{"train_examples": 203450, "levels_per_channel": 6, "norm": "layernorm"}
Rows from block 2 of a small autoregressive pixel model, named by matrix and row number. Rows with one number belong to one neuron. Each number is 200 + 30 x the weight over its row's rms, rounded and kept within 0 to 999. All counts start at 0.
After each neuron's rows are labels from the 100 images, of 14976, where the neuron reaches its highest value: "strongest on" is what is common among them. Only what is clearly more common there than usual is listed. The data: close-ups of made-up surfaces with and without defects.
# fc1: MLP up (model.blocks.2.mlp.fc1.weight, 1024x256), inputs 0-85
# fc2: MLP down (model.blocks.2.mlp.fc2.weight, 256x1024, transposed), outputs 0-85

fc1.352,210,217,204,138,203,241,162,188,210,186,229,137,183,189,251,205,173,96,182,178,208,243,203,174,216,211,216,186,133,147,189,191,167,222,198,216,153,192,208,229,210,165,192,181,159,169,177,175,217,160,235,190,181,194,232,224,206,166,196,196,223,186,183,171,227,205,219,202,200,189,169,228,189,229,215,215,179,210,235,193,219,160,252,204,237,196
fc2.352,218,176,187,172,217,189,193,187,209,156,239,171,149,235,199,198,134,135,214,205,258,216,267,197,228,200,188,122,150,198,190,168,176,188,227,215,104,206,200,222,219,197,223,166,170,146,148,204,229,192,223,279,259,203,206,249,213,183,189,220,170,204,211,187,221,175,192,185,207,210,238,179,211,232,179,161,173,212,226,180,213,156,191,210,191,129
strongest on: brushed metal; woven cloth

fc1.158,192,157,176,195,215,181,207,158,285,233,213,189,169,222,210,224,254,195,176,248,213,188,203,204,200,172,244,232,189,222,231,163,137,220,217,215,193,188,185,207,263,217,246,222,166,160,179,193,201,181,223,156,186,166,172,238,189,245,201,213,214,179,203,184,193,198,189,197,228,206,209,181,206,179,239,245,197,196,211,165,226,202,222,181,244,167
fc2.158,226,203,198,219,184,199,244,141,221,287,196,212,163,188,215,203,173,218,180,204,201,191,217,199,229,166,223,272,188,225,219,212,224,204,208,174,237,205,184,211,227,162,137,195,208,203,108,214,191,216,136,267,170,176,160,190,202,230,197,222,176,200,182,232,135,164,194,164,197,199,258,200,171,220,153,195,237,191,203,221,199,191,183,196,200,200
strongest on: wire mesh

fc1.5,213,209,136,181,210,204,189,268,231,216,203,227,138,220,222,180,163,156,202,223,205,223,246,175,228,226,188,261,193,168,211,192,209,248,191,171,192,202,175,195,179,202,196,213,191,200,171,172,215,220,211,206,216,209,156,190,162,116,172,184,215,158,125,198,196,196,158,221,214,196,215,186,191,181,207,271,182,229,247,202,183,218,206,204,150,199
fc2.5,217,206,271,181,227,168,201,137,233,248,211,185,177,236,226,235,218,178,215,234,152,192,221,247,197,174,203,207,234,219,169,206,191,200,230,199,234,187,212,202,166,160,218,235,160,162,251,106,175,182,149,245,240,179,195,209,190,176,170,211,218,169,247,188,240,231,178,231,276,139,140,202,183,182,178,215,202,226,226,205,187,187,210,218,179,206
strongest on: carpet; leather

fc1.650,180,211,194,191,178,198,191,195,203,232,197,135,206,169,210,197,177,227,187,197,203,242,225,164,193,237,202,172,235,234,159,196,189,226,182,205,232,235,134,224,160,196,204,256,218,155,192,233,192,182,147,181,187,197,205,214,261,200,256,130,191,191,165,208,265,196,226,263,201,211,214,217,244,225,198,172,192,212,161,202,187,229,207,209,147,148
fc2.650,204,199,178,224,215,196,223,231,187,216,279,193,233,182,203,149,171,201,189,209,192,257,255,208,239,243,177,216,168,222,214,247,210,155,173,187,242,211,160,158,143,198,219,204,209,126,256,233,197,225,227,168,196,211,202,270,238,160,229,193,192,161,203,200,190,148,188,194,252,174,251,250,210,204,229,244,186,185,171,219,219,196,171,181,161,191
strongest on: wood; circuit traces

fc1.446,198,154,199,202,160,166,169,146,179,187,198,217,199,272,226,214,265,158,201,157,203,205,249,231,163,147,199,228,243,196,149,206,196,215,198,214,194,183,227,243,236,253,205,235,203,180,210,146,182,215,172,200,220,179,202,201,195,205,123,152,218,201,157,229,209,245,210,185,190,203,247,229,245,212,189,229,220,165,187,212,204,211,227,165,169,254
fc2.446,229,221,204,186,224,258,253,205,177,154,217,272,218,203,204,177,203,227,190,243,205,213,204,266,164,213,203,197,188,168,143,212,215,182,200,219,184,141,236,170,231,220,211,185,200,160,225,178,186,170,103,217,231,197,228,243,150,180,194,198,190,172,168,165,188,245,201,137,200,178,196,172,191,204,165,248,190,231,194,241,232,189,240,251,242,138
strongest on: tiles; specks

fc1.529,182,218,224,220,298,229,173,174,152,200,221,196,181,237,261,185,245,155,203,223,195,225,233,196,225,183,203,225,192,154,189,183,215,205,239,183,153,180,222,191,146,159,232,198,193,227,186,232,218,220,230,240,195,209,240,188,144,148,216,213,203,215,164,177,203,150,191,158,233,159,166,174,191,201,211,171,201,255,195,186,196,240,207,176,186,267
fc2.529,206,167,244,169,189,227,192,233,256,163,233,234,207,224,225,192,174,186,250,188,240,190,191,154,197,253,244,224,189,267,189,186,178,144,175,230,160,187,177,248,178,157,217,210,203,176,192,177,175,187,229,173,155,200,236,227,200,166,198,229,200,205,189,214,200,209,154,131,148,192,198,162,216,171,248,225,208,212,190,161,193,209,225,241,156,216
strongest on: tiles; stone

fc1.353,177,237,233,215,180,201,212,179,145,171,202,186,154,147,172,189,249,158,225,179,170,251,273,191,194,217,193,163,235,203,218,189,202,269,217,187,217,221,142,192,215,170,209,176,212,191,180,190,174,254,184,220,170,220,172,173,257,185,197,163,190,208,198,198,234,201,197,204,223,147,196,200,162,197,203,243,148,266,203,203,193,208,244,168,193,210
fc2.353,191,210,233,133,226,196,230,188,221,190,169,243,180,165,205,193,206,256,179,184,214,209,189,149,175,223,211,163,245,236,213,202,183,214,198,204,188,210,192,196,265,176,190,241,185,224,230,205,215,190,165,192,231,158,288,233,224,173,192,168,198,226,226,197,161,233,196,225,192,174,179,204,148,172,211,196,193,179,227,184,188,176,237,161,216,214
strongest on: carpet; wire mesh

fc1.460,189,200,174,194,203,159,230,163,154,171,160,178,192,208,203,214,173,178,204,223,235,235,270,188,211,155,227,242,187,192,160,150,217,163,231,186,199,172,174,197,198,182,217,215,210,208,149,155,201,200,202,200,211,228,262,192,229,206,197,172,201,184,172,136,178,227,193,224,195,198,207,213,177,179,185,208,204,225,191,216,205,202,244,235,211,258
fc2.460,195,232,202,234,183,216,143,238,174,244,219,171,238,210,196,217,208,218,225,189,197,167,185,234,184,228,199,167,212,187,189,226,183,205,173,176,212,263,245,198,152,164,191,190,211,188,185,231,132,201,176,230,193,181,169,169,161,138,181,210,172,176,220,245,229,163,173,208,150,246,247,178,190,229,197,173,234,218,277,188,165,203,169,233,190,157
strongest on: stone

fc1.763,177,206,207,192,174,196,175,205,174,198,219,143,212,196,205,232,203,231,225,192,192,182,189,215,132,234,167,176,169,135,236,240,210,195,205,211,184,244,243,223,234,235,234,171,230,212,235,223,147,193,175,210,200,178,221,193,187,150,216,177,190,146,162,202,168,131,216,192,195,234,227,166,204,204,188,212,156,199,195,194,170,240,205,184,140,187
fc2.763,200,187,228,209,190,204,204,184,217,178,186,235,181,230,203,161,190,199,194,260,179,238,209,170,185,188,222,173,201,235,247,169,181,131,214,203,226,187,183,193,200,203,182,217,186,239,159,153,258,210,221,231,168,202,153,207,209,207,237,216,195,231,230,214,219,180,194,160,208,219,195,223,213,173,287,218,193,176,184,231,200,200,169,232,201,233
strongest on: wood; tiles; stain

fc1.429,193,210,223,215,240,232,151,185,190,184,237,194,211,230,235,218,261,210,215,213,230,237,180,213,175,216,187,189,192,183,146,198,197,177,163,215,232,196,204,245,165,190,237,175,186,198,189,217,216,154,164,159,191,200,154,217,248,170,164,209,175,228,183,190,252,205,193,210,179,173,203,176,213,194,192,216,190,155,173,222,194,187,177,225,184,260
fc2.429,185,173,202,157,178,158,187,167,226,239,184,280,213,208,231,193,222,234,212,198,237,164,189,193,200,210,185,172,214,190,203,190,163,262,217,216,113,217,198,218,191,175,193,205,191,152,232,174,225,248,196,212,199,185,167,248,247,153,241,208,209,260,219,149,250,242,189,217,210,200,211,221,258,212,237,254,166,214,143,199,175,177,179,240,195,174
strongest on: stone; wire mesh

fc1.643,201,247,217,232,245,215,204,162,183,231,186,166,172,133,224,213,230,166,233,197,222,205,210,191,242,164,196,162,210,190,189,208,217,183,199,192,155,79,193,238,166,177,197,177,174,241,181,185,205,182,221,210,210,197,227,226,227,192,236,188,228,190,217,177,201,211,186,193,205,181,263,162,245,197,151,143,164,179,169,212,176,199,216,195,183,245
fc2.643,224,226,239,170,179,225,218,165,127,176,146,218,181,189,147,203,241,207,150,208,130,208,217,193,192,163,245,205,190,171,170,214,176,195,226,170,293,200,202,224,172,163,170,191,170,207,177,171,196,186,267,271,227,204,190,187,186,172,194,165,214,227,240,197,178,204,219,220,227,196,132,219,169,251,210,281,178,258,184,206,206,199,200,167,233,264
strongest on: stone

fc1.758,211,187,208,275,176,185,195,238,190,128,243,213,232,135,211,175,200,211,193,166,210,256,224,249,187,191,192,219,202,170,216,149,153,169,172,185,185,203,177,219,204,150,231,192,162,176,185,215,188,171,229,175,221,192,206,208,236,142,222,200,238,200,136,206,220,210,157,242,151,223,210,198,217,179,213,221,183,204,135,196,203,207,218,235,168,163
fc2.758,183,212,164,166,197,173,210,234,189,226,205,199,242,228,174,269,185,176,187,225,241,214,213,252,198,209,136,229,239,150,193,186,171,252,225,165,217,258,240,211,154,204,233,183,173,190,183,193,176,175,230,259,160,189,188,210,140,165,247,187,198,172,204,164,229,170,203,184,207,226,250,187,244,164,204,195,204,236,215,187,183,184,206,199,260,189
strongest on: wood

fc1.458,194,237,197,260,286,153,148,209,185,195,179,187,195,193,157,138,192,200,190,239,215,230,187,222,210,198,234,176,199,188,204,154,193,214,225,191,229,138,109,206,182,202,177,201,201,220,222,176,166,221,179,140,226,225,190,160,202,212,153,158,252,206,250,167,207,222,219,166,149,159,196,194,154,201,267,112,205,188,183,195,177,235,210,147,205,156
fc2.458,176,200,240,182,233,215,157,169,201,234,188,287,175,193,250,231,171,215,211,206,205,215,199,144,154,155,196,219,196,249,222,212,171,181,219,209,170,224,222,215,198,239,222,193,193,221,212,254,173,235,200,220,159,202,240,230,167,229,208,200,152,208,277,150,188,192,190,148,156,216,237,177,231,188,151,227,171,219,165,233,225,197,240,191,164,185
strongest on: wire mesh

fc1.113,168,193,184,172,205,162,230,176,197,194,156,153,197,155,199,176,154,207,199,213,222,216,234,194,170,150,216,202,214,184,193,179,183,209,202,173,211,198,193,268,178,196,239,230,193,223,176,175,174,169,146,193,220,180,207,204,179,154,193,169,174,193,185,212,248,168,180,222,221,227,207,163,180,180,266,138,216,234,167,196,194,191,190,200,181,189
fc2.113,202,213,222,136,184,189,212,167,173,230,243,159,189,124,203,269,193,211,207,233,178,208,210,250,170,184,176,182,196,164,184,167,190,259,230,165,237,234,185,198,181,197,208,242,167,144,246,239,169,160,204,182,235,197,191,192,227,175,189,206,229,156,231,186,254,168,255,266,162,122,221,210,196,237,211,180,232,208,185,198,216,184,199,188,204,188
strongest on: wood

fc1.174,222,215,236,162,205,209,196,163,223,196,235,172,186,180,229,174,210,160,182,143,229,223,216,178,190,184,250,207,157,199,206,195,182,190,184,246,151,161,184,219,187,204,192,204,189,159,168,187,210,179,182,179,228,209,207,240,218,212,179,194,232,142,186,209,227,195,231,219,173,177,164,169,202,199,224,214,157,221,189,151,165,171,135,237,166,212
fc2.174,200,174,161,178,237,195,225,218,225,159,268,182,198,207,243,194,159,141,221,222,280,189,209,204,204,140,216,125,195,201,222,153,178,237,210,172,185,117,207,238,221,207,235,169,188,169,143,246,174,181,169,218,204,212,143,242,231,254,168,221,192,189,232,187,225,153,201,174,191,198,190,190,205,227,191,199,183,184,169,177,163,209,162,256,163,194
strongest on: woven cloth

fc1.597,175,216,181,173,284,199,138,166,199,222,166,202,195,159,189,193,206,224,214,195,190,233,177,181,210,124,170,195,206,228,158,209,130,195,178,210,173,202,161,177,196,223,214,227,177,240,180,187,169,222,251,277,209,215,165,183,183,198,229,189,206,153,222,233,182,192,134,174,167,201,173,221,206,227,205,192,187,205,143,211,212,222,220,194,180,215
fc2.597,200,182,155,170,187,187,180,254,191,188,192,210,183,159,241,187,174,275,241,226,250,228,176,208,221,225,207,158,194,166,261,173,205,222,177,177,232,255,226,194,271,142,221,181,227,195,198,209,199,196,224,183,225,236,213,168,191,207,175,220,210,194,216,187,190,252,225,191,226,198,195,186,236,222,191,204,186,200,225,215,173,200,158,224,133,176
strongest on: wood; circuit traces

fc1.256,222,175,179,192,190,228,151,187,225,197,155,177,167,253,194,200,205,223,232,176,185,221,271,186,252,215,146,147,199,196,200,214,150,267,172,255,237,180,160,174,243,219,203,195,233,211,191,219,185,216,183,232,227,206,204,222,255,234,166,180,192,168,203,211,256,231,231,204,170,184,191,154,171,192,188,233,169,244,209,216,197,166,192,201,226,212
fc2.256,175,113,239,185,154,226,164,201,218,175,260,186,230,202,195,187,163,244,195,197,169,157,186,122,275,218,229,143,180,199,244,205,144,236,202,203,179,177,231,249,255,242,166,220,220,233,209,244,214,194,220,147,203,219,234,224,227,205,199,195,214,195,232,203,207,164,223,220,229,212,147,183,171,200,222,235,233,192,179,256,186,152,219,151,217,212
strongest on: carpet; woven cloth

fc1.253,214,170,187,243,199,186,263,188,217,215,133,130,217,246,196,205,234,180,190,200,177,238,229,165,187,209,179,164,220,185,167,210,183,164,216,205,201,238,199,184,153,214,225,210,218,215,220,206,158,219,238,229,239,187,173,206,207,208,277,204,184,258,159,184,227,273,161,164,174,193,278,216,179,206,206,167,190,229,186,192,257,206,281,205,213,245
fc2.253,188,199,226,227,204,166,210,207,186,195,160,173,264,226,174,215,226,168,202,177,156,239,234,257,269,224,209,215,192,204,153,205,173,244,152,215,163,233,181,143,230,157,224,156,247,152,181,222,199,235,171,184,160,168,217,194,223,201,187,210,183,213,132,213,169,177,202,218,268,205,225,177,140,170,201,208,182,189,228,226,163,223,211,220,182,195
strongest on: circuit traces; wire mesh

fc1.151,197,240,226,250,214,144,220,212,187,166,184,161,228,165,200,175,202,185,218,188,223,202,183,209,151,246,225,194,247,188,148,160,170,163,210,231,207,198,189,226,216,217,164,247,220,225,208,189,168,237,135,146,184,180,156,230,177,192,181,227,177,172,189,180,133,187,208,157,190,175,224,194,110,163,254,202,190,199,146,203,204,229,217,171,196,255
fc2.151,222,219,185,165,208,166,274,209,175,114,178,174,146,226,252,194,270,209,211,263,284,225,275,181,158,185,191,175,240,213,142,159,157,215,218,181,172,169,221,216,211,187,232,212,183,205,184,204,171,178,145,215,244,198,175,230,185,283,225,239,218,143,174,167,258,219,185,173,172,181,190,222,229,243,194,215,193,197,183,168,223,234,192,175,241,204
strongest on: tiles

fc1.342,212,175,177,233,238,117,166,236,173,139,196,177,177,185,208,149,225,172,233,196,167,180,243,167,221,216,190,237,224,183,202,155,157,188,190,182,228,165,152,190,198,215,214,202,209,189,187,227,173,244,210,174,274,184,181,237,211,147,219,207,236,173,198,185,235,225,196,208,191,175,177,224,258,225,201,213,157,213,191,90,125,195,174,259,157,162
fc2.342,177,187,219,207,192,143,217,223,209,227,216,212,210,222,186,188,217,128,199,174,222,221,202,197,197,220,159,176,220,142,182,183,194,163,132,205,177,176,211,196,146,219,194,183,235,154,131,171,174,210,152,172,238,195,177,203,195,190,193,231,217,224,270,202,266,194,213,188,163,206,229,175,188,217,159,115,186,210,193,166,155,208,188,217,208,167
strongest on: circuit traces

fc1.694,212,201,148,219,210,190,191,192,234,204,149,201,191,178,253,204,159,177,226,138,155,175,229,205,200,192,206,252,211,180,176,184,183,182,207,193,220,146,186,226,230,164,231,210,231,212,188,181,209,213,124,202,247,199,172,284,231,189,179,178,218,186,236,240,194,195,216,223,181,209,184,192,170,215,183,232,186,234,222,203,184,238,209,203,164,219
fc2.694,216,170,218,194,232,279,227,139,204,177,227,180,177,222,116,211,246,175,192,185,149,268,204,176,171,186,192,194,205,219,145,228,197,200,220,235,245,186,131,226,188,177,216,168,233,170,152,198,216,199,156,182,199,189,217,139,197,195,210,190,196,210,192,207,217,226,185,230,206,219,262,176,192,224,180,169,186,228,212,158,187,162,170,217,198,187
strongest on: stone; dent

fc1.722,220,188,176,169,178,250,193,119,216,224,189,173,201,182,204,188,275,197,165,140,241,208,198,277,175,165,161,207,231,251,169,163,159,223,193,232,243,205,206,242,210,174,204,221,211,257,198,227,194,208,158,232,180,217,214,188,165,193,215,198,178,218,171,202,191,272,193,176,184,175,168,176,198,212,208,212,195,200,193,166,166,202,185,173,223,210
fc2.722,181,249,220,196,197,207,228,249,220,229,174,219,204,211,195,198,186,215,175,195,197,261,241,161,213,233,233,186,172,216,219,234,242,213,200,173,209,241,244,144,176,202,195,215,195,183,215,209,173,223,224,193,200,186,179,200,176,149,195,241,128,172,170,183,221,135,188,233,238,204,217,218,172,162,241,224,187,209,223,213,211,212,225,177,177,158
strongest on: circuit traces

fc1.558,199,258,181,144,219,229,204,189,174,178,193,235,169,213,245,177,189,131,193,190,250,207,205,273,195,139,152,199,213,152,186,179,180,231,214,234,190,251,205,236,215,214,234,236,206,218,200,176,169,230,201,203,212,214,201,187,202,202,203,150,197,212,212,157,216,199,254,159,219,132,206,195,196,205,154,252,216,210,196,228,180,150,192,245,181,181
fc2.558,219,282,192,196,193,175,139,232,182,211,210,156,190,212,186,188,215,184,255,229,217,191,217,145,155,245,219,175,209,215,203,232,245,234,200,192,178,219,162,217,202,231,211,190,209,279,246,188,203,222,180,206,225,223,199,208,227,201,217,131,211,251,227,202,237,221,188,246,177,178,196,175,188,190,235,167,190,197,190,184,171,209,188,183,156,240
strongest on: circuit traces

fc1.92,164,204,207,213,189,194,240,174,212,215,164,132,187,243,216,199,202,190,240,188,225,220,210,234,188,229,238,174,218,212,185,188,183,211,184,239,255,221,178,219,211,227,184,234,190,182,197,165,159,197,192,226,272,168,176,205,214,219,178,179,238,188,169,224,267,221,208,137,250,197,211,219,198,119,262,195,189,213,178,152,185,188,172,199,181,154
fc2.92,180,191,158,155,265,264,214,153,190,240,147,285,204,186,199,232,207,156,191,234,165,208,249,207,215,162,201,229,223,166,157,242,193,193,198,201,186,144,174,228,165,193,202,198,157,221,206,220,244,186,203,223,165,222,237,242,196,197,186,169,172,199,228,195,200,194,209,215,196,180,217,190,125,185,157,214,211,188,242,178,249,194,213,214,240,190
strongest on: stone; brushed metal; dent

fc1.657,164,219,176,212,220,161,238,239,223,162,174,170,193,268,224,158,163,218,201,175,200,240,175,207,175,211,171,171,218,170,218,160,131,185,265,237,251,200,179,206,175,211,168,253,235,214,279,188,215,208,177,186,230,224,135,176,261,165,138,198,257,214,214,193,227,144,205,208,154,207,217,172,230,210,231,206,155,248,184,130,177,231,227,193,194,167
fc2.657,166,166,252,216,172,186,171,179,228,202,222,262,152,227,180,181,189,243,225,143,160,252,210,207,191,199,245,234,207,253,230,209,231,186,231,189,221,192,163,134,201,251,172,179,246,186,173,202,235,193,244,207,226,240,181,192,185,179,169,250,266,223,190,209,173,202,193,221,193,237,237,211,191,155,171,195,175,212,137,232,226,254,173,146,256,193
strongest on: brushed metal; tiles

fc1.0,207,193,148,220,248,194,201,221,197,196,211,200,151,158,224,216,242,153,233,174,205,207,201,244,167,156,164,196,259,179,136,194,180,269,201,209,196,192,201,197,218,199,214,245,175,135,191,220,227,233,182,137,225,168,140,240,136,235,208,160,213,195,171,176,242,188,201,196,204,119,203,225,235,209,203,176,217,161,205,140,193,199,181,201,215,215
fc2.0,239,218,240,173,123,215,180,211,225,210,176,148,200,148,233,206,166,185,199,160,184,165,220,191,210,219,179,258,176,244,199,203,181,215,169,221,170,216,179,187,200,203,202,241,180,205,220,239,214,222,180,161,159,167,131,237,176,207,180,247,170,210,205,233,184,174,194,139,206,247,243,234,223,157,206,190,199,233,201,215,223,191,201,195,223,261
strongest on: brushed metal

fc1.107,211,226,146,183,191,212,168,198,185,157,227,212,149,224,191,234,257,184,213,174,228,221,206,210,197,221,196,220,208,171,186,206,173,261,235,204,268,208,183,191,232,148,229,218,196,183,159,182,191,220,165,198,200,191,239,235,156,204,196,173,216,166,158,211,197,220,157,210,181,237,202,176,250,203,211,203,116,222,166,112,185,199,233,252,208,247
fc2.107,210,213,231,209,217,222,149,194,202,172,181,214,145,157,172,183,185,183,167,147,219,166,194,179,214,219,229,239,184,177,164,176,186,218,152,182,169,242,176,235,174,163,231,229,202,191,180,246,239,191,239,146,194,199,236,150,196,250,212,222,193,168,179,193,237,227,202,204,198,259,172,223,279,214,187,202,220,192,217,177,253,159,241,188,183,195
strongest on: brushed metal; dent; woven cloth

fc1.415,229,247,245,154,211,193,153,203,225,187,205,176,172,202,205,147,241,192,182,190,238,210,228,166,204,202,185,150,192,160,160,202,197,164,164,149,217,175,191,183,153,162,240,190,165,180,216,187,175,208,236,167,170,234,263,226,248,210,198,205,180,167,211,195,236,200,173,214,121,180,176,226,153,224,163,235,212,192,165,168,211,175,230,168,198,198
fc2.415,277,231,169,207,217,221,165,208,144,184,204,178,224,231,207,223,202,181,232,199,239,186,178,186,207,178,178,175,198,176,261,156,255,203,183,172,200,204,208,178,191,165,199,202,139,220,182,204,210,205,244,151,197,205,221,228,254,173,239,176,209,243,215,144,180,180,214,186,202,213,140,182,185,220,218,223,227,146,191,181,183,153,218,211,217,193
strongest on: woven cloth; carpet

fc1.483,228,241,142,158,190,202,192,193,239,191,167,135,182,164,221,228,225,219,209,145,233,200,210,187,191,232,196,175,208,194,187,184,216,215,190,245,198,178,211,232,200,170,191,286,173,212,269,204,211,168,125,214,238,185,158,215,197,147,200,175,221,235,182,221,247,239,237,162,179,256,284,224,179,179,203,178,182,163,187,177,222,199,234,224,130,143
fc2.483,162,145,190,195,157,217,119,215,175,209,272,192,208,218,231,243,202,171,149,273,162,192,247,215,222,204,187,241,213,213,202,222,194,208,207,159,176,186,172,176,184,217,173,211,145,213,233,224,170,227,291,150,164,175,212,206,197,198,209,194,182,199,153,192,192,122,199,219,236,135,188,199,167,193,208,187,174,198,205,217,184,210,215,155,263,226
strongest on: wire mesh

fc1.236,181,208,240,210,176,163,167,204,198,171,241,212,185,182,216,122,209,158,226,193,215,254,219,175,183,270,135,206,236,193,201,194,168,153,173,218,222,202,190,193,172,195,201,186,157,243,244,178,124,191,207,188,222,226,213,235,184,128,171,219,215,212,189,182,182,195,204,231,117,211,159,257,147,228,241,208,178,214,179,134,153,182,225,199,206,161
fc2.236,188,221,185,215,212,239,158,242,186,172,217,200,195,191,191,199,207,166,227,165,210,219,174,172,229,217,137,154,205,206,222,184,187,172,172,191,220,185,262,175,167,208,180,154,164,227,188,241,192,164,224,167,236,235,221,203,197,248,220,196,204,221,243,182,172,168,235,275,197,149,141,183,134,233,203,224,192,178,220,172,200,161,226,188,210,134
strongest on: woven cloth; carpet

fc1.59,238,189,222,164,251,168,201,192,207,217,208,177,172,217,181,181,230,203,222,210,226,195,213,191,165,251,194,269,221,192,133,256,180,223,208,225,146,202,180,248,190,217,200,157,228,178,196,204,164,250,195,179,208,185,184,213,121,167,178,219,155,204,188,233,219,188,172,209,196,193,201,175,175,185,207,223,199,184,202,222,137,185,178,221,229,217
fc2.59,248,235,201,242,193,160,172,183,201,166,215,203,166,210,206,180,174,174,193,251,175,209,211,215,223,185,207,133,171,203,159,197,218,235,165,247,194,258,187,205,219,229,207,208,204,203,201,190,190,221,210,175,237,219,163,201,188,214,198,218,216,189,242,222,177,155,247,125,259,118,242,202,232,182,190,212,218,184,234,189,161,176,131,196,208,300
strongest on: brushed metal; wire mesh

fc1.137,221,255,191,227,251,183,190,178,234,191,157,172,168,181,202,173,226,200,216,208,226,249,209,216,204,192,165,139,258,190,140,206,188,210,226,226,176,227,151,184,247,185,194,199,230,178,225,195,203,189,201,226,236,209,132,192,198,179,197,146,226,195,241,222,252,256,196,196,232,154,179,223,220,220,157,165,127,204,210,189,166,180,159,190,257,197
fc2.137,229,219,217,182,184,171,218,201,166,164,165,181,231,223,189,187,246,205,212,201,157,174,158,170,202,115,136,164,217,216,200,183,233,209,184,161,260,233,191,217,266,193,210,216,196,224,154,181,221,195,215,205,181,157,207,205,224,261,233,168,167,246,256,183,153,244,164,205,181,282,202,203,217,219,210,210,192,248,199,174,233,179,236,189,217,213
strongest on: wood

fc1.681,199,181,176,223,135,179,194,218,241,176,213,162,235,258,180,230,190,191,141,194,239,283,208,211,238,229,209,186,201,199,253,172,181,194,193,226,200,202,183,239,198,205,182,206,199,180,234,210,220,196,199,180,192,209,169,222,145,224,235,165,236,176,163,215,180,229,187,190,205,188,172,254,235,151,247,174,198,193,166,193,173,185,177,222,140,216
fc2.681,209,183,167,179,192,236,208,191,197,147,298,153,193,254,162,170,181,223,148,247,214,198,179,266,217,209,190,130,191,224,201,208,180,202,215,219,236,170,180,192,161,187,177,222,177,195,216,204,227,173,204,206,161,169,174,223,193,213,133,225,174,210,249,187,175,125,162,209,241,253,224,188,239,207,215,203,202,230,203,212,178,157,163,210,186,185
strongest on: brushed metal

fc1.522,161,218,172,206,193,180,208,238,135,195,226,212,197,216,175,238,270,183,238,252,223,237,190,198,199,198,203,255,209,123,220,230,146,168,171,240,171,183,185,267,217,209,176,239,231,207,264,226,186,262,236,166,208,222,241,217,226,200,188,167,147,185,179,189,162,219,219,193,196,195,230,179,209,179,200,270,158,193,189,202,186,218,267,217,157,156
fc2.522,235,195,204,219,268,172,249,189,217,219,207,169,203,209,246,173,187,200,194,126,235,179,170,157,154,193,194,143,211,198,204,194,151,228,221,171,253,224,232,160,178,207,209,191,167,233,173,156,223,197,221,198,207,239,244,165,196,265,136,228,208,163,160,184,176,230,224,201,140,250,217,227,250,218,223,203,160,222,187,159,182,183,218,193,159,213
strongest on: circuit traces; wire mesh

fc1.418,173,242,202,224,217,167,181,179,187,235,138,210,251,209,183,194,235,240,240,153,198,191,206,189,188,183,201,221,210,179,217,204,158,161,177,215,226,176,206,208,177,171,216,230,234,226,230,167,190,192,207,140,171,159,148,183,221,142,121,168,213,146,156,184,206,222,251,191,201,189,226,221,167,172,206,255,185,162,159,184,180,242,231,221,235,168
fc2.418,196,194,135,241,232,173,144,217,196,208,226,175,185,277,204,217,265,246,236,260,169,169,217,221,219,222,222,205,251,252,191,149,142,167,246,187,224,164,201,194,190,204,206,196,214,197,232,178,216,208,181,222,199,217,172,189,214,239,199,159,243,194,197,196,193,194,207,208,183,179,233,230,222,182,196,219,186,192,220,161,201,240,200,189,183,205
strongest on: stone

fc1.757,226,217,211,230,191,202,199,186,196,187,216,172,209,258,201,144,262,189,224,184,237,226,155,220,214,218,232,193,261,156,221,217,164,229,196,201,153,203,196,254,114,182,232,205,185,164,197,182,201,249,152,165,238,204,184,225,186,226,178,148,210,219,198,217,248,165,181,179,120,151,197,177,179,195,274,182,169,163,137,160,211,176,209,244,204,160
fc2.757,227,216,194,199,200,211,196,221,164,218,193,175,202,167,276,236,217,168,174,210,262,167,193,194,204,140,144,229,211,205,222,170,189,239,179,188,274,224,192,170,226,175,180,228,164,183,195,217,199,180,228,149,139,213,182,185,211,214,221,205,172,206,272,161,193,182,169,146,179,224,192,228,229,181,178,193,215,220,272,204,216,161,191,226,151,213
strongest on: brushed metal